From a checkpoint of a small self-supervised audio encoder (BEST-RQ): activation relu.
Rows from block 6, named by matrix and row number. Each number is 128 + 24 x the weight over the matrix's rms, rounded and kept within 0 to 255. All counts start at 0. Numbers have three digits each.
# conv: width-5 conv (model.blocks.6.conv.weight, 384x384x5), inputs 168-188, a 5 kernel for each
conv.247:113090089106093113097130129091112127130113126033118135061071169120089097088094112109121151059153143069108124113107140109103141129132121115135142136138083060103079102127138131149143155124120149134149112126119119158160153131145165144077092123132166165180152083080095100106158176147147135116152131130163112113112119142
conv.248:132115121113107095089093092090125114119137136078130138132131126102113095086165164158162158127143136146157125126129121111104124131143134144133132144143168190180172151159156152162160123117129141121125110105106090145141150149147144116109112137140147153146135107113124138139171163153158141149147146161157157130128144148
conv.249:129130108117152148144145156143111080080068118137143102124107134086074053128118094102111105136141128117144114173191164120141148127097107134138130113100129111134157121129148157163150126109115121124139142168137136160151167174175098162164181125127154119122135151125123142129122127143137121118103123136126123134142121103
conv.250:131145140151150145147141146147156195189192154140163158171186130171166161131082049049029045125130120147145151164153160137114131127134137114100097104096100109109119133132145141132139140145144131117139137147144137122120137135135121110126115108148148128119119134125128137138137146155154129124117105112115120122110097106
conv.251:092080086083101106103121137138124117103106117132122135110090132121103121111142148154160162090114130101119118048051074099106121123123121118105140168168122104110114122117069074093123144160144135142127107108118127148157136142133169156112112127151148143158170127127141145141169191158143155142161155159160126113132150162
conv.252:121124120137145129120093102098120150149153128115107128130144105122126130129109106114113100091109131142147083083087094099169161150163159143130132127113118126116137106108117112102090130146145142116125136136143136187178175180160132138131119118174166120105096170164146147160144155154151132132133128133125134141132103122
conv.253:099110106099110136120120117116103082105097113103138144133130131144127131130121115108092117108120123100131142119098116107133141150163146132141140135143149147141144124135135125138129159148158155136155152141154141184175178181172149155125135117153163155149107140141131143137158175156178154099102092094095152162151141145
conv.254:131121129139129111129131156155158208189149144116112121140143135156147121132143151151148144108088094138154153149138143105092115124131118122133138160147114125116122116147154145142125120114097092117151151165135127119119117105100146105108098096134116129126134100103126134132118107097079094116104092099099108111122126133
conv.255:131128154131134139104113125131132157148115124156120132160124114149165157150109090104094105139120124137079139160133071123145124142174154086053093099096115079085115122101081084090113133141124116129139156131099136114125107135133148169117054110155128115119153132114144195188138141132113129139146141128143124110104121132
conv.256:136161144125126107109106100101129132138113113141130132126160121130129104101127159146142137112171156163133138080097115142141139120123126131154148150162127091088105121127103103095098133154141139121147140127131127131121132139123130097130128119148120123097092135105116129128120126161158131149169155149148120137138134133
conv.257:129129133135138133136144133138115108118124125103132144106098139156151152138170181194200178089141136127138078006026063091076080065073075138141159167157132145161163149128131131123123128149142149135097071083087093137134129132123136128095091102114130126114116114110111116118142150158156158132137153150145133131132128127
conv.258:130128131113087152148129102107096144161155123140090082122144115164197175130125129111104124158158099145122136127136139121114103080115116116143139135108152150125115141102114139126089097118137124151145121132102121161130143129112122136149116121125119153189151132122112120128126146138123146113148133134128124141131095080
conv.259:120133152155142147144153131110128137147156139141113137116116117130129138111130156161163135117137104100094108109107109126112109126127127105105117114117166156173170134116124128126114151166156167135127137125120106166161150137120136104103088109160126111103077111090119113106165169168170161124133144138122105100125129120
conv.260:134120118121140115109114103109120099090092115139123150164160131161153162159146150159158156136105090100158133135153116087116105105119108116115099093107160224219180156128120149139146100080097071077119107099099122099086081070075137139158140133094046111130130103136137131134126145139149125119110126136139140151133109111
conv.261:137143103176107090118119168075145145121153131167117234122088125148102104113134112129141115179198147136031123143114136136134120142126077130105109145063136133170187094156133125112137144123149135060113122115148110132113121126103144108103091135169120138135122082132137170107119152147130140149147142140124143134103114097
conv.262:170185181152138144143132119129137131128118134129145116118130151188180160145162159153145141072123125124141119101107110132130140125128130153160158166150138130131148142137122101089098124119120117119165194183169154131122123142137112083118083102149130125096091123127135143153136125146144141138140115118124133116104098097
conv.263:185171171161150135148138114100126136118132124153231189167150096114117116152130138159138143137152138138128127102098101086126148136122136115092088076094159181199153123138139130139140103119111112110127140132104099105124115063054142115106128130099135134073063126151176142124123141128122124172179173152139127108105090102
conv.264:120133145102109129131119106125115172183162126146127123128141132162153146126115168148136123164132094134131143135157141121108097092108124100105100097114138131118101130121116132116103120137146129113088083105100082078050068098044155090097088096099090135106098132124080104127137140132134132128142152114111112109090082105
conv.265:148136134110139144132122110095101109111128151109110124067068148146131130132111116100122121112137130095145089106142147138123124121096105151131132136119090071080080073102101110128137161166155174157117129143131134165160163156145114131148140125151198175168119152140129101092159159137138151113130104112117093059066066082
conv.266:163163164153125058042081112092124114122070097105155150154116144163147091109143141143164165103167132107080116106124116120154131153165155142124143164160123112122162125145144136137137141138120116128124106119122121132141129113125111077085111151127127147161134086068064111103133136118110123129099120136125145113124151134
conv.267:148165161161154128126141148129148140113112145129161181130106124135125101117085091106123128167206167132131140109080125133130148157143117089092106118115082076105125105131116109114125113097099106110126103097102128124113118119129124085071100113144146140108082121139167151127132114115116116137123144138145136107103119117
conv.268:096098099098118122131118122117112102114104114150153176156152103088084079115111102095082081126150158124116110092094105115131137140140149149159159154143115120119127116105107107096095101106102102095125129130137143198207213215209140163134142117148150129153159149160153154160171190173175141116111104102096169162149135140
conv.269:141199167137126151146134112126115122128104103134110146141148144132118111114128144127136131139114120085097105112113121083134125100109126134138098098110130080121135110146199196163131108126129133111145154157120100138138148150121090169155148090144173138132152130097123124097127089109144131116142154127109119116105103106
conv.270:145150159166152122121125140131137136141145150143134139121125092065082092099134121129127128132115139117130108097098118150120129135126118108114134149129121110109108111130132137129132073073072070085148156160164156146146150149151141152140118126138129128119107126132142140142125117110094125160166173178179152148154171157
conv.271:142171149152129120120129131140076085106117114115124130126130116146139143136109108108117119115150166155135116098084139136119115124093096154144152168153106101101142143119104115109105043025062058092138163155154137125132150132128107072122121127156164145122088137128121131132131111118110134086096102110103132117110120116
conv.272:092077105090103114099092101105090086074083083083090125122084122144141124131146178179173164083121124098106119121116115117108090114121117127122118131126147161159156159125108107124129134134126136126076042032051072141123122120130130131112113102112102111124112120122116117144170188161159153133120123123118132108101113116
conv.273:155144144152143064058082085083116088093093122137131130106127120095098086127135138144156154162131123110141153175172135113135150169166141143144128127108133154160166144125129142142130116114134138133145135126133135124117126131134132118117113109116112120092094120133139141123118114134138138127129131126113136134137134118
conv.274:136128134128126135143140127127110116114129119098099151120123130132133137134167168169165150104131135134130121118124128110122117122109111162152144146143155167162159137150161153152143103091091096106119116111114121123128129118127157147156133129134145155142150091108124114114141129123124122101091099096114144132126126125
conv.275:153167171168143147147145121131112121137145139144105092102100131157176170136157155146154145164156112132133066091114113085139143126128117139129118127127156163162151140120143156145126134120118111133133149154148135133131141119120119139148111106113120123112094116119116124133121108085075098136141151154138103119104105089
conv.276:128132137134127151139147148139109091077080100143190174158134108132117117121126108111108107123133137103108136127088103127128141149140137145143151159139127125112121126160179155171154142130123126119163142148149150145135143147154143132117112121158170173180152084101102098102141133133128134102083078089089176164161168145
conv.277:153146114135144092103117126127132108102146141148142123110129169147120129122177180165165153159143112147130102102107130139163167171164141147152161159150119152143143128088103134126126098096118106130162164127160145108103117108119095095131142154148134128085087136150166168116115115122125118130133134123126123139158145140
conv.278:124120097084098143141145143136136127117141143128124135126138131129129127135111137122138116152131116124142132171168129125091082077096105103110107101093145135145119129119108120109108117123123126109105109097112119099087097117107140129133128134081096117108129135135130139132132141148153135136151156153135122136130121116
conv.279:104102124100129108122131147148138095082101143144140146136110153124092114144089077091083101116117129101102102090100107139128133139131133128110139146128122123114112105076065068065113107085093103115157124117155173166155148164160147124113158150159158157146176167168185178143150135119165154120122133128140128113131148152
conv.280:117093107125136109133117125104111134127111117109112148159148146133131127126167128131132142130086110128163137125138151154104120097117122123132116106117110135141164131125118116142138121144142132144103144161119106102120145135134108181182146094124100128157126094104104126134144180166131137135133117134152143186157125151
conv.281:139134140134147075076074069071113129126117112117145174139126120109116101122181161153147145116153160125150099111131116109136149155162156139119124131125134153142144127124136122124116120104103111112138145145148130144147155155154121134125128130139137154139144138168167158155155142140160155145135139126126142130124138136
conv.282:121128131145147147134141148160128139134122131122147161167147115146145149148142155151145136133132121132126129132136133116128125120135139119133121123116130134127123108140159152149145124136129125139141130146123142115114122119119122132140134134140119133130146101111108117113121119122125115102093093096099131134111118115
conv.283:141190168146120120154164130118150130129142125128176181162133116120127122119103097097123128163177153116118133125113106100146152130111114115103090078087122110109106104145129139121129155164141109120101117093096109089115088095112131147120091096118197193175167113149159133122141157135121115125158147148137158125123097103
conv.284:069079092079109146138139127136092099109122119103154172157137100116107111119109104110091097067110120083103150135121130142143148153149156096098108095092135138118119106127123129132134144141135135121133131119131135145136144150143139153142127130143149141139120140150145149149154170147133130128132123109109108099117100117
conv.285:170192175166159127112112125130131144146124140117138140135121145154139123141145152131157163127172149149127119116091072090112113126146119147136144172165171147138142134153158121131132133115114128131142147142125112132134127114098097054067052102126149146142104107093116117106134119114107130152151148148142159124123159144
conv.286:100100094103117147154134142138127147139153132143116142168162131156164159138130117122125131155156129140145131119108130118087083066088092115128120121122160175175176157127140156147144136136131123119106102107105118134130128122121130159173147121102077058079075122126126137145137168151151121132142137133128120139124109114
conv.287:120175191161176105110139128130134128106092108102086156138153132158159138138114126141157128090092123099117154155146096136098102126128113086073104110081102076107133152141142134100110108106101095100130126107109144109084077129148124159156106116057071083078108108114132144147111112133125123100111140116114114126141122091
conv.288:117122125123139121132131125139138152164175152109099117114120119158185179167132135134120127113114105128139119102114127129128122115112109127133118105112125140142139150127105120119123158156172152155114122131132137099097111115113138160162133108140138157155159112117111129142125124120120123149145144139140057072042000047
conv.289:093125119090103068071089103124122172166113123126142189179158108136111097119072119144112121127180119113122117165158123090125120143131122079087102133120100073126132128138148152112094123121126140137140146154132109150112113168138153094093115119104089119147168130157125129121127068056144143107134133080116141124110122116
conv.290:108116114128145132146147140149145168167165150120119138139137119147164168143127131129103117134140117148157138119103109112154161154151149089099100081112107116108105110116097099089102149141153136147125137146152144106104114120112158165134135114135126133145140107135124139146111116108105100151164155156159092111112071090
conv.291:117113102119126122137145136110112145151146141107126116109149132128130135145127140130147157154110105074155128118127110096111089084120115139139097095106147183154151129130167181171143129132133120126123135156137120140132140133120108175187162118107115137153136126112118145141127130140131117126120142144124115130114108123
conv.292:123131143143130139149149134099150142148151132101086088041054155142126133114128123156142141128118149108117129124124111117129129132131098122106120108075140143166143102143140153125133159143134134090117109120111105162171142106090145135130115134127172155125097112101129106098153164131148164118112123115114113105121118132
conv.293:109108094089105100116101096096100096111132118089122152097116109094108103110159159145161158090137152099104105081102113109081094107101092131120113127130164162163153141144135131138142146139135156152082077091100094162159150161155187184142164144090131124121118131147160144129174151127157157159172166161153106109099106120
conv.294:105103117116135140138133127135120128130133125106142157141119118152147150137136098099085082136144134131139123125149173148118140137139131101094124129119107122123126107114121127131136146132117126123102087110108121132128126130140139167142140127124136125143131115125120124130176175154171149102078076078096136146141151155
conv.295:122102112115124136128133132118134115115119137140159150148138143163148150156121146154169163128133112115123146129121126127089097095094101128133157159153117124129146133144149149143146156175185175154115078080103133098094098107104117116130107116133117109110137086080077080094142158169162145120116112116109115113104099097
conv.296:114118133129129155138161173164128123120116125125089105122123138133125130124143152137134118111079115116116139125106090131075071074091088108102099107105151145153137136157164157154160121125122121130132142132129142129129130143146140139119129138125150142138171118122135128113127118120121117146157160157158139141126150134
conv.297:085118116109107104041074109106152126137142143134114124140119158131118111122106125103096111142156149131122131133121114120121120117148133116122144149112109084076082115115120150116112147171154130130158135125159140116110117136117126174158088103179139118161140102091128140121132169168129145108154140120115095086092096136
conv.298:177185168149152106134139145150140101096156137139120124109107122122111140116123129155146150153159187137123143125120130111138108103100124135123119134160089115122132157130113136126114143145123145129122109115121117148159139143156185144141124109144199180167170115116088121118092103090094096161157157146127149089123096116
conv.299:148181163171152152156158155159126156144139131133153154137136114154148159155127144146145137144143136139121109085086127151116105099105098155168174175164114100097115125136163158150144105126126120121143140128126136120118125117111126134141120116143125118103112106079088100097117119132121130099096101093078145136131136119
conv.300:118123152154150121110095109117133134138137138118098080093118130149170149138144142159162154069082083140155134166157130114110121136136138094089085097107102135141139151136114115097102138115132137131120142156144142127126128138131152138147148126124079089101110114138110126158138130136136138138146157160152091099084081096
conv.301:134138129137131157159146151142147171173198173161174171171156113124129148141105110110113102182198180206154113102095146143129139127138117137134137142125104096109109112099097093091112124124125110112144132134139132134131135125127094042071050108131131108114118148142142133132133143146130132137137123126135126126123138131
conv.302:150100133161140102086105128130114113159133130085101094149107104113123151139161093109155134091106115133046112069124089130151104091142145143102092096101107057075119106113118125111123110126150132137132132131115138138157157141161081096129081089117102131173219115103108133134085114125097095134103138154167091113105126143
conv.303:109112103111111115118117122120134149126117129137139143122129141146123138141146153161171162120140132146123103080077117151140145133123126140157185174161120113118142132124134114113127154160144146139114099090087102149150149147145120084081104140155141110118135100100104104102160160159162149101094087081097127129127127128
conv.304:119113123128136121137133150141140155162161127119122139147156126112127129137116090102099100118106110112135133135125120112121118125131138126115108103106118120123122115128108116117127126122129123108160169179174155152144137138138154199166160121134131147145154171184165179194138148142150124157166168176163139144136128130
conv.305:148155132138144134140140156159108102109145137100095098085106133142155183141134119108086087094108118170158145147144146138127121117103124134125114121134091110130116119112090094084104118115116107105136135149156147120125145141141155130128109131133171180165148140148139138157121112097112128142152139129122059080079044099
conv.306:133134115121119126122135137119133117108129145136142146108090147150080141176120122129119130099126146106097139118101136123152137162146134133119128118108114097141154143085092118097091141137131149140153134099140139128131120129124141103098134120142111096121127124105143151116153158121133166116095137119113096093125120129
conv.307:137139144138145139132127137135121118129109118160139148150161109088102088105119093095084099100101096097098116125127125144115110131135133127119133149143130119116132136100109118092118091093097086075153159164150153164163169164164111142159122122124104083089089156152163184200141154173151136138151149151151128121124139144
conv.308:134104103107114131144127137141124146146166127105119119137126137133140150153147134143129119106089094130152137143155133107088098084104104106101095092109143166157147134107091117093103114108128106099122123126119106125116119108120123124121104111117093109119137144170155166168143162163165162135127131122114097115104088112
conv.309:154158152147152127119121121112123087085081092113124130121117127069058071099125127123131143104119118101102147138139111121110112142159136105099105113123104112130126141150152156144144127117110127130144128113121128135134134153156167191143121118111113124138146117130146153142114101102100108166189182167171126131132138134
conv.310:109110114134139126127136148144127106097107127121109121110108116073082104143144147148159143136136121115109112114123118114077090093099084116125130147134144146153143141158154158167160101105105124120103092088084110133132138140146139137136129118134106097091110126121127120128131138139133116152153151149147155157159174160
conv.311:110098107106111112102113121113120108117104123121152142137119132121119112129159167162181160130180140149131100067085091119150150144140147145139158160144127114129149139149133128139131186218181194174087044072068092146139142140139110111098121132146127113123111078064060082082153167149151156146142144147146150134145162147
conv.312:158146148151144126122126129117118108110100114115100124096107146142139120122152166164170154124157133123121120096111109110114111121116111152139136143130145153175174158155147151146139158161155154143104089084087114127117117119123136147152125128093091089088100110114117117126135141132123121144137134128120093068055054057
conv.313:120109110125119125133144151145056025021000044121131121105126110102090123134124132142145150069077068086105124107108102108104110115095101114148151162149134132147156164147145137127120132122119123120126123123119121152145145140145152110124132122151153154155148128127139134140157143155171164104106101101108133162154156157
conv.314:143154168165150096099106110124107096117092117126112127106102148144142128132119132138145125119140141117118108071094107144138123123114103146159161169150109110109125142130106103103109092085098104108119124132124139123116122107129132162168154129109092126136117146145147153145115132140135143101101131136121141145134133104
conv.315:101078096092136127116106125132142157167164143124150148133135123119128105122118110103119130142162117133121126128145127116115130131128110122114113118123131129134131137108081102098117148140145148127122127138137134139132136138133122128144138138093103098104120148166170161151168172156171158164176173186175092115107111131
conv.316:146141141156133190188183161129153129143155140095113103093117153145147152126100125105124104135142130132160113086121127112091109088086100145142134141123113109116096088147139159160146118130122117133143138145141137137142144137133109102119091091123147146162160144135131111098123126110097098112124117123115137130119115090
conv.317:131136132135144159156165157150109118139137137101118111089089156169165153140143152143142138121119121129149145152163137138123117108101114101099095090103128123123124132126126133136134124129136125133140136148134140079085103095103139143125121111095147177183183140135122119112108103086090110110121135130128096093083071092
conv.318:102127121108110140130143126123124121113108124122116123108108146148134136142127160152158141149134115117114130158150125131132128125120130114132137130138142139142137136123122118121120126127133140139108117120126133087100107109090111047070089127124133152143145105106096098110129116124124137111112123122121155140135126123
conv.319:174207190224185136151156162154137142149149139136117121098120124148143152155139165168179149124128121107114134127110113118136140132128109128144152167133132131138133124145153152145124107110115106103146148145159143128111110129127130107108092110135106096077119137134140128134109104114115120142129125123116143136144157117
conv.320:172190161147155133115127145143147162160131139107132153140115138130104065108139140127139140130181152144117132144123088102132121129150129133116097122117117107124141124159158139131131140140143132123161176151128145137146141154140141141128116108141142107096118101111114143137108079068072075205226216202201154128109131116
conv.321:138131151149148081102105102109118123138138136123116095098122154158174179162146145162150153105116117132138110096082102112160152139126133157153145137137120145148152148101092100097103116114131128134118122125131123119116121131134129083106130147148127118105115122128123134143125117124134138094094099088103057064055023047
conv.322:141147136149160123132134135131144145138141134113134142107105133138118113099141141142138129148186149151131118073074094111126155160158143126130146143139114109105103092116093111104108126115107125124122114106131130149142121131138145108114105131128139114102088126141156140136149145134141126147152151144153116128144130133
conv.323:124118126130128081088094101103132115114134117099124137122125150142129107107114130129124123101163129111110133124128113101126133145136140112122131129136115118122130126124117139126119153152144150143136125111118131152153152151155133121129098107124123124124119105114126139147154161142119115124122127137137079070082073096
conv.324:101098132123144102089076101152122205192073115132126172175124078134164103097130111104093125155179131126142135090113167100116107129150129099079085114137115077099089099124094110127117129145108100110125115132113088142135125142122126106096119095104107157181149137110118143158129152112136154135133128105137120081109110133
conv.325:131124145134123060086089085074100092115109102124125146126101137137148128109142139140141131115154166147128121096083087098152132142138137152141141152147117112116130136045001017049039134123123127135140151143137146103122128136143135116089082115140128117121113147134157173176144156143115140129119131139130112085098084094
conv.326:143129130121108127128142154148130112109100115117140132129125134148134136142146162154160147090131119123139129092082099129134140140130137142135146153149147157157154141134126116114115136130132120109163165158152150138136138135130127054080067103137140136135137110117119130132134133132134125112100104124111157151149172148
conv.327:127162144158153169166172144135118137137148136132131143128128131193197196149133137115119115127129111105118103118134130125130136115094103140152146121113156149147146121147158160163151122124121119125152159159152149106106117114126088078110106121133157159141131110090102093098133118121116123103094084105126158152151137108
conv.328:114118138126092107111139098104137148140115121196183160178183101140153144126089074109125119165136132128106128175152139122177152157098090124134165108102135138161120105116126129128115154146144112144107132099090088149167136064099100127131118096096097154146188153146169123106139127115113116130106107118103145170191157121
conv.329:155172157173152123119125127124125118112098115136127144127133126149127138152162171168170165107119126082136163160128110132149150158153145138135122116118125129147161158153164148143132135137145141148148156155138142120119121128116130118148139137118073074061089094091096118124108088114110139117094101106112123124119122107
conv.330:132120123126115086102090104086103080098090098108117124092102116106108110118136144148149157083107121090115108094096110138152151159164155120132144149128102101119132122077080079076100136126123132137163145136163146150147142148144152114125137143145143143158130153156167170151148135122150162120117125110115137141142137137
conv.331:117136135125131125145132125133099114127117124122122123129128131165163132127150140125118114125142161125139114118119123149167156148163159137129129125130148161140138119101099104125137144136134127134151189189167149142134132136127123143133141146114088086095083143151133132153137138123119121077066068094104124128125121120
conv.332:112119113128134126121127128126123115117119114124140136126122104075075083104133133123124114147136130124137135137129142141118129134132128104114119115111121120132121124165177173181159133139130146132118101103106118144140144154160140162144150127115112111116120100100106104107126116118117106141147144140135165177178181167
conv.333:126117145128134110113113104080088126136135126165152166185162085145166170156153161158134137138136154150127110090126144180134121151137117143157157123114148167143136150153119112097108098096100078099125129120134130117101100086086155118154139153132072065108099153161171149148119156161163137142123106108116161153152144126
conv.334:112114121124115132139153168165147154141132139138135154143124108090083099126112095094093090167158159145138146160130118133118132143153132086079107119111135125121114122139144128127128132127111120115159162153139154145146135135135142166129124122122119114113110129139153152150132126095122117142148144148149173152162190173
conv.335:142167170172180127150156157150166157141139156144140164139118139146141151172123130126121123130108115117123123117094106124097106125119103117115129137127143154158159149139152157142162075072069068082148131128120147114111111102116121127124109124114100103088127144146171165151123128115131126125126126106113122109122123116
conv.336:111160164120133124135133089122106173186168133147101126143144101152151154111130168149127105149168154162139126133120126120162164145138150131147150108111140118112104110121154135123114141158159158128106105134121106107077111113082113036078082145133096079087104103087098073088116098133110111120115124095114137145149115086
conv.337:153155134136126114133116115115135121129125128151175151130133133152147151131127120124111116140180141161126115071085105155171176171159159141150167153142097086076098089111110112099119143153146140137143153148148130153153149152144108079111115129141136120116092118122125129123141146143136112129128123120128104122133123130
conv.338:144185166174141180196198185191131143151161137156148162145160129146156148138102129111110100156141131107129125127120144117089103094099098096123118135127154149149150148133151152153128063058083067089142147149156142115099110112114102118134132124089110123114112148149155150155096081088083097132144154161144137147140141128
conv.339:094061098106129103086066081085133129142137125118125122126130107108134136149147130145146136159147121112154116120154120107134149139149154118094085080079120157139150141123091144136122128153174159126097093138122116131123149153141116158145146098117121135157167131152111128165138168157165145125135145143131125130115082116
conv.340:127119112119135067091105097127126124125126142184172138149182112093085115138097114119148145176125110102130126171182151102215168142174169156164138128132094094088092105096129161171123144140118123138129124119109115109092091091083144192202199138097103136135145145119134117130110121108122144094116154142127127136164171135
conv.341:160183163158157153135145142142120105096111128149145147128110146192185182169123132128127124132154126144111136138130122134127116122132132124121125139144148139148146157115102099106123115105102104117136147141144150107113109101095114084086105103125144135129124121118114111105132118123113108123118119124125139111111131146
conv.342:100085081088116119118085100123124148156136113100106139155166097078086112123161142136128128136122135120170136158161139114144151143153169133133103092090140142140158134153197200195151152169174152149134138169143137125121149144136129161163157113105105110110115100104089111121124110118095094142128135127122146171147130132
conv.343:135128131113126180141142135146134135145116119131190161162147125146139111102102091080073093152171157130118145146117108108114133138152138133132126116118152137140125115124122109117121123124133128124185189178189177155146155158149111105113126120122169141138114164165151147144139153149170152143146135145148182165140144143
conv.344:125132121108122145131100111107145138140114107134203180145142139121113127104126097112129123160186165118068114081087101106129123132106149161135102129125144165146147125144119131136129107110152125100150142098126139130129103117124112110126107114130114117110126125147112120143115105110114124117121118115126171121063089094
conv.345:119110109126141108120089127129130160160139115143114135133144130156157142123116128127110139133130112115116122103119149124104083117133116133130120143144125133124139126106129145137112122166157129114147111112113119150138135134129118211218172101145103090139122139128138147147124183177146116126142138126116101114097085123
conv.346:152155144155143152142144129116109113130129127114152152112127130115103113121129127108101123117163153125133151147127143146125138134128123113112102088103124103126123143149132127157157132120129142139156150151157160103100115122117122141112128130072111115113106120125133119122120094093089115153164158160150094089080075093
conv.347:089067071090091109102101115113144146129111115110078138093098147108106102116155173166182169138124114108115145131111073104100095112140134112124113122136133124124129125143148138130146154175172169159104072078073079105122141146140131133122132110133125137133160114110113128131134138154158144142157163158149098108101113139
conv.348:127130145140135149167150138140126138139145131130119115143133116147172161150133097111103119130117120148138156203173146110124131121126118125131122111111138155140128115103099120129133097043067069102140169189152132137128137124134116112113108114129124129136141143176154149163122124119111118109099098106114122140128107112
conv.349:122104118118120086085086070059132111136125132134179151122142132085088090114143140140156137171195163166149099100122111123171184179169148125122126118096122131126128107128107133138124150146153173159104081083067095144127130128137086078086106133164150119070060110133131119108128118127145141141139149146138125127128133116
conv.350:114098104097112185174169156143115125121132119138157160148145134150148144125116117109083085123147120126124110087112114128103123124114106127133113120130134137136122105123130141138130132132138121121128122124124134157147149145145116128160159147143158153147143119137140137123145163153153130136141134137134145157133136140
conv.351:141146139136138174176177175194138161151137122130105132113120137129139134117127125126132122140150155137135106081049075085064072082119117143131130154160118109115112113122113094098103085086096107100138144139136132156157154143128136186145118108127146138146143141141160155162134148146143119132152145135134127107120127138
conv.352:125125142156150108104089094094111115123113124099126125169162093133144157136160119133126124123106140158190138197190145092140170152152171131116107098102118175149152121129134128118123135089099085110127175197173138126130140128123131129127128113114113102120109118162132141158153145134136142116082070077093155164139127140
conv.353:125113123103151112123124127142107125135146127184169137131159165146127150163058102128131116147122125137135168148126114107165144120125121131145134133166131100144109099119140140123091123153173167122157136109127126158130112122130130141135130106111106129108159132114110156143136123141149141123128154123100113148173154126
conv.354:134152162143134092070091111100140150133108134139147143143136119150127120143111123121116113118153152147137137163144081122159163185186181104109132116102097086080111107131144130109126162180153150164114124120105115119118124130116100065070063108149121121119125106088100120100133136140114134140121125111104121094102098094
conv.355:118113107096102147134145138142124120114092092082081103083082149108101095107161158140139140095118128073118110115123116114097103097130125120097086101120144139161130119151164165155151160165159161148141139120095101162172179176154142200167153128097149125143154090101119108119134137142134121167192179171164121106103129151
conv.356:105123100123151147156170078145136131136103115118144156063112119123127099112113115117154121069073119097035127128145130129141122157033108129152179084122127128132111139131108142131141135128145070116107133121098137170154160114108115079139148113129148110097128136142165036105145123153122142130116128153152145134134096143
conv.357:135130121141140140135143147145114091093098103134168175151115149162155169144115120115111120136156121127101117103103119121114117123131131082081087115133129137140132128087074094087104120114110102109116109111116117114113123104121140133143130123121122132142150144159170163134166169156157148116116113123131102098101130147
conv.358:109126157141146067071052080086103165182164142145121110144149098179196173142117133149123128116136123177154114117132125131167154137155154142128131115114106142118127137115122126094102129132145124137113152165147131135130132132114149083099088135138095096119116114121106127132130136124117108129124123121140117108093070099
conv.359:114116118131139116124124131125115115127112118125133137096114140150144139138141147157167148111113129086123105052079123136094083074074084137145124138127117128147159139097095102109113117124127126108101080100112124116101114120124130146151159131121091076071084154151152151156143167178185153103086098094083123119101099114
conv.360:108119128104110101087073070082109095106065073118127137144143105086091101100146188168155142096168146130110130083087080100160156164169175143141118103132141126135142136138121116095111165205183183149136123112105103129134134143131128114122135129140098111136137119103116131123155187193172157152173162154154138137126096116
conv.361:151158158179147155180188164156122124125134131185153126128158117112118131120099120105104091152149131127122121107118159137125147130114102088125120112092122104122123121118147142152135101107093091105149144179182166118109125142146085100119125137149158135122116134132139130127083101121112101126143145159154134178204184140
conv.362:127120125090093153154143126102126143141142136069080092081074122125128119131130129127137121105114115117114107119144143149103086085102115106098113102089127116120116104122105120122141139148151147138130128131119121129121128122118131146129135119103156178178156158158158146135150138136150149150153152144124098080084062092
conv.363:130096114120125095085093081072098109130128110052085105129153129122112138143123129108116129082060084103115124100116113099109113121136130135123131122113058029041055074111125114123112107129137133129119136127115125126123135127117107126110125090146145119150184122115114102079141159152136131091097122130138086092095104121
conv.364:107097128109123098103083075093102130142142127144121130141147073095108104109135158161161131112133128164150130123134130126164160160160170140128128117128113117119115098116116127126123141144139142129117141152135127136136149149121143067110100134138102094106122095105106105129104111123111105149136131124135110123127125117
conv.365:143158137145129162164171170158114120127126125151149152131148120101106102119087101085087081140141145133125160163149151124152160151131139129152134131131077055049072092149183168188156123122125128121157157163140141137140143151150123132136145144157162146131154128129125120128084064098080100107103102108099120134126129103
conv.366:112118142143142145138151147172126120128140134124129137152146118110142154138149156139135137123148162172180132120123140131122103129142147124124119111130118142170162165106118117114113125134137121127138131146136140163146148122103111154129125143093101119122116140147152150156114104105108109128134135140150121133149126144
conv.367:130125139149141102111103128109127143144116123139105127106119152141135121130136129136129129115118137118134113109129111119144134144140133131139136140121110116113144136114119118085083120142137124107126137137114115147146145142125131198208169134165122061091098135130140155147134163183162147116119114122120123128113114125
conv.368:163169150139142178162136136151119146149135113147165161168153069074098067083089109107102083138152147150124116127131134128146154144158154119119112106117077058062062057132139134126130101115115120109146164152143144157164169187194105121131114122195194154145134157159170173191111115132123119145163153154154147157136133145
conv.369:081074085088108116127133127140135144144139133120126115110125143143136134146136139135148136095090094089129094083093104093122143124127133149153155174170138144147142139104121114108110149160153151141131131128129129144152150140132110102096092095124121126124138136141146137136150152116128131089097095113094071077083101133
conv.370:139161155148143149155164147141126105102091110151125111104136138123114122139123130126139130127090072057090113098096131152066044031041057123135129132135128096102117134126125134127128102095101104108132128137128129129127137147153134170184158126126137140141138152135147140135118125155148138127140145138117090105116112110
conv.371:150166166166153111108109111106109104115117120148135148133144126125128123144131138139134132141136140137150139163150135121140140159164144116117117099095128137143140140116128128129126124121129132122132150128131126110114118119122108100086088094112102118110114138144141143134131118122113120118124125119114149144149135128
conv.372:103080085077115120131107121127131160150160132109085092085104089080090094116136132139127136135088113096135146145146145134122126112130128135129120112128116131119116102138139137133134131139140136125123132140126130136134145139139156161166152143125115097107120117125127135145130134149138131128108110110117118131125120121
conv.373:125117174169127118123152135132137131134137128136097130110116093096140158134101065089133137128109136127118089094112100091150112117087114116109109104111133124134120126145131120124119143140144125136109128131122130111112129130153108134139122084137092158211210129124132123111130145133108104144094149158164136149131113122